config.toml
dataset = "made-up waving flags"
image_size = 48
stem = "single"
beta2 = 0.99
ema_decay = 0.999
batch_size = 256
warmup_steps = 1100
Rows from block 6 of a small image classifier, named by matrix and row number. Rows with one number belong to one channel. Each number is 128 + 24 x the weight over its row's rms, rounded and kept within 0 to 255. All counts start at 0.
After each channel's rows are labels from the 100 images, of 14848, where the channel reaches its highest value: "responds to" is what is common among them; "peak on" is the class under the peak. Only what is clearly more common there than usual is listed. The data: made-up waving flags. In brackets: how many of the 100.
# convs1: 3x3 conv, stride 2 (model.blocks.6.convs.1.weight, 192x192x3x3, each kernel summed), inputs 96-191
# convs2: expand pointwise conv (model.blocks.6.convs.2.weight, 768x192x1x1, transposed), outputs 86-171

convs1.160 [182 124 146  98 139 107 157 122 140 147  97 115 137 160 152 140  93 117 116 118  92 144 158 114 135 146  93 198  92 107 142 165  90  77 131 156 109 104 104 167 131 135 112  89 156 136 150 106 148 120 106 118 125 131 138 100 119 117 115 111 149 116 103 200 118 168 136 115 122 123 111 150 105 143 119 141 141 115 116 120 136 130 133 164 117 117  94 113 135 117 135 146 111  81 158 149]
convs2.160 [170 171 127  98 123 137 121 129  88 137 108 125 131 128 111 139 141 190 134  98 131 139 150 133 124 160 112 165 116 172 129  94 128 148 119 122 161 176 150 131 171 132 136 131 135 100 148 151 103 121 104 120 180 145 100 139 125 101 166 137 126 154 136 112 119 170 126 129 135  97 121 117 120 133 155 108 124  99 107 145 149 126 106 111  82 122]
responds to: rhombus (66); triangle at the hoist (36)
peak on: flag (90)

convs1.74 [148 127 138 102 147 113 139 131 148 106 118 113 135 126 117 115 136 122 159 184 148 129 164 146 107 131 119 147 133  90 104 143 102 177 129 112 137 119 164 158 134 125 166 126 167 117 163 134 121 143 119 108 176 138 132 133 166  87 120 115  86 119 113 135 144  78 108 126  93 175 184 155 118  98 103 143 141 105 154 128 157 115 119  94 155 111 114 136 109 132 105 114 133  54 101 116]
convs2.74 [ 97 141 130  95 108 178 102 146 115  98 124 105 133 169 126 143 156  91 130 107 130 100 123 162 165 128 111 150 137 109 160 131 110 134 109 127 137 118 132 120 130 115 150 123  92 139 108 126 135 169 108 144 118 111 136 122 186 115 124 128 135 117 144 142 149 128 141 100 115 107 115 110 132 111 149 148 135  87 129 102 138 124 128 118  87 135]
responds to: ring (53); crescent (47)
peak on: emblem (30)

convs1.181 [130 125 155 147 139 140 146 125 134 111 142 120 159 139 111 119 178  93 155 115 105 144 122 138 109 121 190 119 120 139 127 126 140 158  96 165 102 146 126 119  95 121 110  73 122 160 129 137 127 181 118 113 123 126 159 142 143 172 117 132 113 135 149 161 165 120 140 154 100 109 131 100 165 116 163 131 148 152 135 142 103 111 148 143 176  70 127 105 136 149  97 116 155 154 114  72]
convs2.181 [143 189 109 114 112 137 136 128  91 115 113 129 151 117 130 113 136  99 165  95 137  97 125 138 101 118 127  86 147 151 154 104 124 142 119 108 149 100  94 200 162 107 125 128 170 103 192 138 153 145 169  88 124 140 148  69 124 138 124 110 111 157 140 148 133 130  96 120 164 121 147 147 105 144 118 160 124 106  93 164 142  89  91 114 156 115]
responds to: rhombus (42); flower (32)
peak on: flag (82)

convs1.0 [107  98 113 101 149 106 159 118 100 144 152 146 127 130 112 102 126 133 113 114 175  78 157  84 132 154 111 137 174 118 148 103 100 132 123 147 160  96 117 125  99 147 147  81  99 116 111 163 140 136 152 137 169 135 160 141 124 160 150 155 119 147 152 125 147 130 171  99 118 122  99 101 112 136 165 115 115 179 131 143 157 122 138  94 138  89 125 159 166 135 126 153 143  89 115  92]
convs2.0 [202 162 147 126 130 110 103 132 131 139 102 143 106 111 143 128 118 163 140 116 179  97  97 128 150 130 114 118  95 110  93 141 123 138 107 137 150 122 125 146 152 127 132 126 134 118 159 115 107 132 123 126 158 167 151 122 145 114 144 160 103 144 147 130 120 149 132 151 143 138 108 170  88 163 171  61 103 127  90 125 141 142 136 136 113 115]
responds to: emblem: no emblem (88); upright cross (51); offset cross (38)
peak on: flag (100)

convs1.58 [184  82 139 161 144 130 128  95  93 152 119  99 136 142 105 131 150 144 123 117 146 118 150 137 120 125 149 158  99 109 166 104 133  89 126 113 154 141 118  98 126 141 103 104 100  80 129 121 118 107 163 129 159 118 155 166 105 156 173 124 135  89 180 152 159 180 167 113 133 100 100 105 111 165  82 149 140 120 123 168 116 151 125 154 116 114 125 132 147 111 108 107 126  88 187 132]
convs2.58 [139 128 145 134 125 129 147 109  99 125 120 140 121 113 127 121 118 136 126 163 139 154 118  93 133 120 176 146  87 115 197 163 148 116 142 136 103 133  80 170 159 113 127 120 106  63 154 117 124 148 158  91 101 125  98 127 101 122 116 125 152 156 146 122 157 193 135 152  99 150 123 170 131 114 131 116 140 132  88 142 162 156 116 102  99 115]
responds to: emblem: no emblem (89); triangle at the hoist (57)
peak on: flag (100)

convs1.5 [117 149 147 151 135  91 104 128 156 132  97  93 117 136 130 115 110 162 142 121 148 147 151  96 121 131  79 162  74 129 155 137  73 127 112 148 126 136 108 132 107 124 100 132 142 112 135  74 150 177 150  96 159 115 103 168  84 145 145 130 147 161 126 146 146 117 167 130 110 129 163 150 153 147 125 125 135 144 115 129 143 161 178 125  93 167 128 157 149 164 106  98 159 115  91 181]
convs2.5 [105 153 114 131 115 153 110 142 128 104 105 100 133 135 148 136 129 146 131 119 126 100 141 125 146 124 143 168 106 152 122 179  83 103 108  68  99 141 119 165 146 125 160  94 135 121 142 192 130 145 148 125 155 100 103  98 128 115 168 110 124 131 146 121 127 175  92 155 139 133  97 102 142 132 131 128 115 125 122 145 171 101  91 115 111  97]
responds to: rhombus (86); triangle at the hoist (43)
peak on: flag (98)

convs1.16 [129 109 111 104 144 122 123 129 124 133 124 127 145 148 116 145 166 106 142 122 121 127 177 132 130 122 102 147 149 125 141 143 133 158 124 102 133 125 179 142 141 131 107 120 184 152 164 111 145 129 125 148 115 162  85 135 147 157 160 156 142 179 164 119 171  91 120  89  97 109  95 112 136 138 167 150 136 126 153 181 146 122 122 170 117 159 121 101 151 134 168 105 106 120 164 116]
convs2.16 [117  97 127 144 104 114 139 123  67 151 131 117  92 115 111 106 139 123 121 129 126 118 110 122 142 107 108 142 146 153 123 101 155 115 159  89 102 124 121 123 153 157 142 150 186 137 114  90 169 119 116 102 155 107 150 143  76  99  99 130  93 123  50 170 132 120 110 120 142 108 133 100 101 118 130 154  44  89 128 113  93 140 137 116 131 165]
responds to: ring (100)
peak on: flag (72); emblem (28)

convs1.83 [126 144 139 127 140 109  94 137  95 141 108 108 114  80 153 146 137 147 136 105 145 162 156 167 144 125 179 100 118 104  82 121  94 168 162 134 140 108 149 108 182  99 146 134 101  95 122 130 108 117 186 151 132 124 149  81 137 143 134 135 120 146 155 102 123 136 148 116 131 134 134 137 161  83  91 142 110 116 159  98 130 112 177 125 178 166 146  99 128 121 124 116 124 114 148 129]
convs2.83 [120 159 139 154 151 118 161 158 125 192 120 118 104 125 119 129 135  79 149 124 164 108 135 142 187 145 113 158 161 122  54  87 113 124  91 154 110 112 133 136 140 104 155 113 163  84 134 124 154 123 116  92  82 132 101 130 106 136 120 147 134 104 119  86 146 135  85 131 119 137  87 117 172 142 117 166 139  98 154 135 129 130  94 122 149 116]
responds to: ring (88); border (36)
peak on: flag (81)

convs1.38 [ 85 146 101 154 104 119 137 125 162 146 119 119 100 109 123 125 107 154 157 147 119 109  91 112 136  72 132 128 120 168 166 127 107 103 131 116 167 128 160 129  67 149 134  84 139 108 167 205 130 177 110 110 109 151 131 117 149 150 168 123 144 129 125 152 141  90  89 139  92 149 154 117 123 126 158 129 141 112 155 122 112 101 129 120 129 126 120 113 142 143 122 101 126  97 138 132]
convs2.38 [130 125 126 115 150 132 149 114 120 108 151 128 118 125 149 131 120 121 114 168  85 126  80 145 108 133 129  91 104 136 107 145 109 153 115 123 133 151 145 136  85  84 143 109 116 138 118 138 123  97 117  94 151 183 128 116 122 121 144 166  95 108 125 149 112 153 140 115 125 108 116 128 116 131 160  91 138 160 128 116 109 109 145 125 129 124]
responds to: emblem: no emblem (87); offset cross (44); upright cross (43)
peak on: flag (100)

convs1.61 [188 146  94 122 146 101 153 122 110 122 156  72 144  99 124 134 132 103 138  97 150 164 171 122 145 130 162 121  77 140 130 121 134 166 132 101 100 128 122 154 181 125 145  99 117 126 120 127 108 140 128 151 134 162 136 161 127 106 163 144 126 143 166 126 130 151  93 106 125  73 118 122 112  64 105 122  92 139 123 127 184 137  43 124 116 129 140 110 100 108 156 121 140 141 126  80]
convs2.61 [110 153 146  97 131 180  89 157 145  83 130 122 106 100 142 141 124 113 129 132 198 124 125 162 146 124 137 168 100 125 162  85 119 121 103 135 125 136 132 137  96  84 145 142  95 114 144 133 134 146 156 119 161 148 141 172  98 120 112 174 152 118 128 111 118 126 160 145 137 122 155 135 120 129 129 120  90 123 107 116  88 125 144 131 157 128]
responds to: circle (41); triangle at the hoist (27)
peak on: flag (91)

convs1.36 [102 163  92 115 117 134 128 151 145 150 125 111 105 156 153  94 122 107 100 170 145 144 156 115 124 136 143  77  93 142 126 127 118 134 134  73 110 129 124 141 138 103 139  97 163 133 134 133 125  99 168 132 135 154 175 183 146 103 126  69 115 112 128 146 163 147  84 116 112  99 136 145 139  83 131 109 130 124 130 134 137  92  91 120 152 137 150 123 137 180 159 142 102  83 161 101]
convs2.36 [ 81 148 116 162 147 151 106 122 155  98 102 147  97 114 172 162  97 100 180 127 130 119 141  96 120 138  86 118 132 133 189 150 136 140 139 105  98 132 110 113  88 101 114 133 120 109 109 116 139 114 116 111  70 119  96 154 126 107 125 117 112 113 112 128 143 126 126 137 121  95  67 132  54 133 146 121 108 128 107 104 110 125 113 151 129 108]
responds to: star (99)
peak on: flag (100)

convs1.127 [113 132 108 126 124 139 127 158 136 150  91  89 144 141 135 114  80 174 152 113 145  68 124 122 146 144  91 112 113  84 143 124 125 161 140 105 173 125 158 159 100 148 111 108 139 173 137 170 112 179 132 131 155  97  95 107 110 100 115 106 132 142  90 107 126 116 159 112 164 129 128 145 139  96 142 124 157 120 135  81 107 137 117 124 133 146  99 147 145 163 129 167 165 128  98 149]
convs2.127 [138  84 133 146 138 117 109 102 122 134 106 130 130 131 138 137 110 133 119 106  90 133 111 101 132 146 179 141 100  79 111 103 166 150 140  92 129 144 136 140  98 171 133 156 136 119 139 110 107 131 157 153 141 111 131 111 154 104 130 124 132 117 172 123 132 124 141 144 137 114 162 130 142 110 186 116 132  77 178 126  91 118 119 141 175 128]
responds to: emblem: no emblem (80); offset cross (47); upright cross (35)
peak on: flag (100)

convs1.98 [107  84 159 129 145 130 134 133 160 136 134 144 110 137 132 100 139 122 132 149 136  90 162 133 172 118 146  98 119 111 139 143 134 118  98 137 112 134 145 143 192 109 123  95 143 149 138  96 104 143 122 144 183 130 154 128 123 136  95 142 128 143 107  77 116 101 104 176 122 135 152 133 134 112 146 103 146 118 139 155  92 120 145 139 130 107 165 159 124 139 124 110 151  77 155 116]
convs2.98 [143 116 156 127 114 141 122 141 125 117 115 142  98  93 140 129 124 124 121  98 156 106  82 173 136 119 118 156  84 113 153 126 153 130 103 173 101  95 146 117  78 148 144 120 168 144 163  83 142 151 136 161 129 141 153 143 177 179 131 169 116 112 103 156  82 139 116 137 127 107 134 117 122 110 156 147 125 109 115 109 127 165 106  97 117 101]
responds to: ring (100); two vertical bands (25)
peak on: flag (81)

convs1.14 [138 140 144  66 127 133 112 144 113 142 139 155 117  98 129  90 125 136 100 124 146 108 110 123 117 103 172 103 153 200 137 125 116 106 145 133 119  96 100 130 121 126 132 160 104 105 144 169 103  90 149 121 104 125 174  97 124 151  87 113 114 163 112 137 137 105 120 129 157  95  91  93 107 161 103 123 101 115 149 112 158 139 144  81 106 103 118 130  87 186 147 117 130  93 176 162]
convs2.14 [104 112  97 127 126 152 122 146 151 125 116 132 141  67 119 122 119 150 150 120 109 151 167 122 123 118 152 162 108  76 121 121 127  75 119 139  99  74 106 128 142 109 138 171  92 134 140 103 138 107 122 134 146 166 109 106 100 139 104 145 122 138 126 118 122 119 150 124 120  91 136 110 154 144  90 108 120 149 159 136 102 116 140 114  95 137]
responds to: star (98)
peak on: flag (99)

convs1.170 [221 160 133 126 129 107 104 107 128 164 151 136 166 120 118 151 140  93 138 137 122  90 150 146 118 105 198 108 127 156 141  98 148 178 145 150 107 155 129 157 104 166 113 149 107  94 106 126 114 137 117 103 175 112 124 117 136 159 111  99 137 108 153 115 138 119  76 141 114 147 134 152  99  85 112 115 144 152 126 119  95  97 111 138 107 120 127 147 150 139 120 134 135 123 144 161]
convs2.170 [184 124 118 131  97 138 135 133 105 101 122 113  75 144 154 168 150 107 137 106 149 162 103 128 162 140 142 122  92 138  98  96 121 118 116 123 170 130 113 108 121 121 135 130 154 162 170 130  97 133 118 126 110 143 130 131 150  98 154  94 114 126  79  74 126 136 130 116 112 119 136 122 130 136 101 123 101 127 123  92 143 133 125 144 112 117]
responds to: circle (58); ring (42)
peak on: emblem (63)